{"horizontal_flip": true, "translate": 0.12, "method": "simsiam", "norm": "batchnorm", "depths": [4, 4, 4], "optimizer": "soap", "lr": 0.0046, "shampoo_beta": 0.95, "max_precond_dim": 1536, "adamw_lr_other_params": 0.0019, "grad_clip": 0.5, "steps": 9000}
Rows from block 6 of a small self-supervised image encoder, named by matrix and row number. Rows with one number belong to one channel. Each number is 500 + 40 x the weight over its row's rms, rounded and kept within 0 to 999. All counts start at 0. Numbers have three digits each. After the name is the row's rms in percent of the matrix's.
After each channel's rows are labels from the 100 images, of 14848, where the channel reaches its highest value: "lies over" is the class under the peak. Only what is clearly more common there than usual is listed. The data: drawings of small networks of dots and links. In brackets: how many of the 100.
# c3: 3x3 conv (model.blocks.6.c3.weight, 128x128x3x3, each kernel summed), inputs 0-31
# c1: pointwise conv (model.blocks.6.c1.weight, 128x128x1x1), inputs 0-31

c3.7 096:455527491568483511535462498483548532504642563560512498441532494529476480506509475487476440539503
c1.7 109:527557479526520513561343551497508494505542508513497542482482482544495570517646452511473467556470
lies over: dot (100)

c3.57 106:473540436489517556513478504524554447537533520461506457501501499519560460499508484526514486506540
c1.57 086:495551450438496524468533509509578454474509502482495490508528519510548491526506451559528478471525
lies over: link (26)

c3.4 098:480491472542422491554499405497473467535518523486539512493463478415452502542475516500472536489528
c1.4 110:514522486480434521497481404444437511521554544484616519511448479455426468462429501453484555477500
lies over: dot (100)

c3.113 094:496420463522441519551473542483479529456492513442472568545442506472492495523522520501519486512528
c1.113 098:507455393525556536575532589494546446500479435478474527557491471450533514564531499470513447509492
lies over: dot (99)

c3.112 089:451455478464424442513478443462442530467448481540482519539449524450529429495551482430469545507475
c1.112 096:474504527457445471501500528457484563514463464525472495513516492477519456505504455440479556534437
lies over: link (28)

c3.106 107:488438559519515489490469506446497517539333537530517515533530461439515523512430480443483503505475
c1.106 097:510474481509521502525487446434455478499421518521513510502530455490522531506425508434493467556451
lies over: link (37)

c3.84 099:430494509521456511536467477435510451472537539488528549483471473505503446511542448570522493476521
c1.84 107:438488517500467509601511494477461471511520564433490542509412498448475481565505469503539495477522
lies over: link (31)

c3.27 110:457498459484515512514525520521510470579521539496530531452474522536459534519537543433475459495534
c1.27 093:464530510499525473489518504526522512578530527499445518490513531586456476504517519327520468528543
lies over: link (52)

c3.56 112:501449524531514488558450521436433444459591503439468492489469477425486525525509524533526487441510
c1.56 099:523478548582473512526466483528511404491600471468496483486468499475489506543515466530480477420495
lies over: link (85)

c3.79 089:476464487509509492535559511536442478466461500519529462535428518480511427539567535479526519494424
c1.79 090:482467490493480550473512484483461461440415529528539504552468536475517465514506477497525432540459
lies over: link (48)

c3.120 100:490533453570555577528548567492475499488506527476513483395518517495506467455504493554463459473507
c1.120 093:528500507496536534528510513521465492542503493461507472416556516468526535541469493590511445513512
lies over: link (25)

c3.103 105:512450501610436549523501520490403537545483504499512487444516492509495473526478431520504477509466
c1.103 089:489515513542467597556516527516428517504484508496481505461541497474504523531476433512529457516414
lies over: link (57)

c3.58 093:466500543494544542541431530512498472560456541523456499569553497497528492470503542488479480471564
c1.58 098:418502529530498547492475501478439473593436530493459488522558537535508524519436532533523491519490
lies over: link (31)

c3.12 100:494486529408618518463461501464527473459552570476501459490456447474486378602467450505495538524439
c1.12 104:533562519422500501425499513481485472346472549483491482499492467475468414553464444515490508488544
lies over: link (43)

c3.14 114:472529528515541498446508442488445554572457510501429557537547518470498438495491526526471558501470
c1.14 112:497535487453541501455534555490414489529462319494431515548526542495461465492480508556438488520487
lies over: link (38)

c3.39 108:502514499472436525510535451430478544469448566533470499491502458508511447550492436554527534477498
c1.39 092:497482476531468505509558549422435542449532553509459468498452427562481455478470511525496497441453
lies over: link (29)

c3.123 095:511507525475549489539582544487617518526506489485460525467570591504490579491417537515426499500517
c1.123 100:531448533527460540498535478502549553534501495539439505441507523528508603536435479555520473598466
lies over: link (37)

c3.40 087:501460491528458500501518465482460473487527529522497502488497487466524521524540518501532504538589
c1.40 098:490483467483498593477579506511487508518577515487489519508468525517518475525565454507518511535490
lies over: link (89)

c3.38 105:525448487548528506469453562538379531464529573480539470513530465460485464468488490530520501517546
c1.38 088:513540498517526499539522493549459511514529547548530510498479422458495518538511451555508482518549
lies over: link (48)

c3.115 100:526532484482396484487456509411558462462498521533501555526508469461462540514504503497426484512511
c1.115 105:543455538468424456514470524526565506493407504443456507499478459537525540582509506435473491484465
lies over: dot (99)

c3.5 096:492503525564546421495491483449440451543500590511446468546456536485502509460504408530513538502478
c1.5 108:480509547573543284476463478510425430491474508510509478498482526509486510506521444475505482478438
lies over: link (39)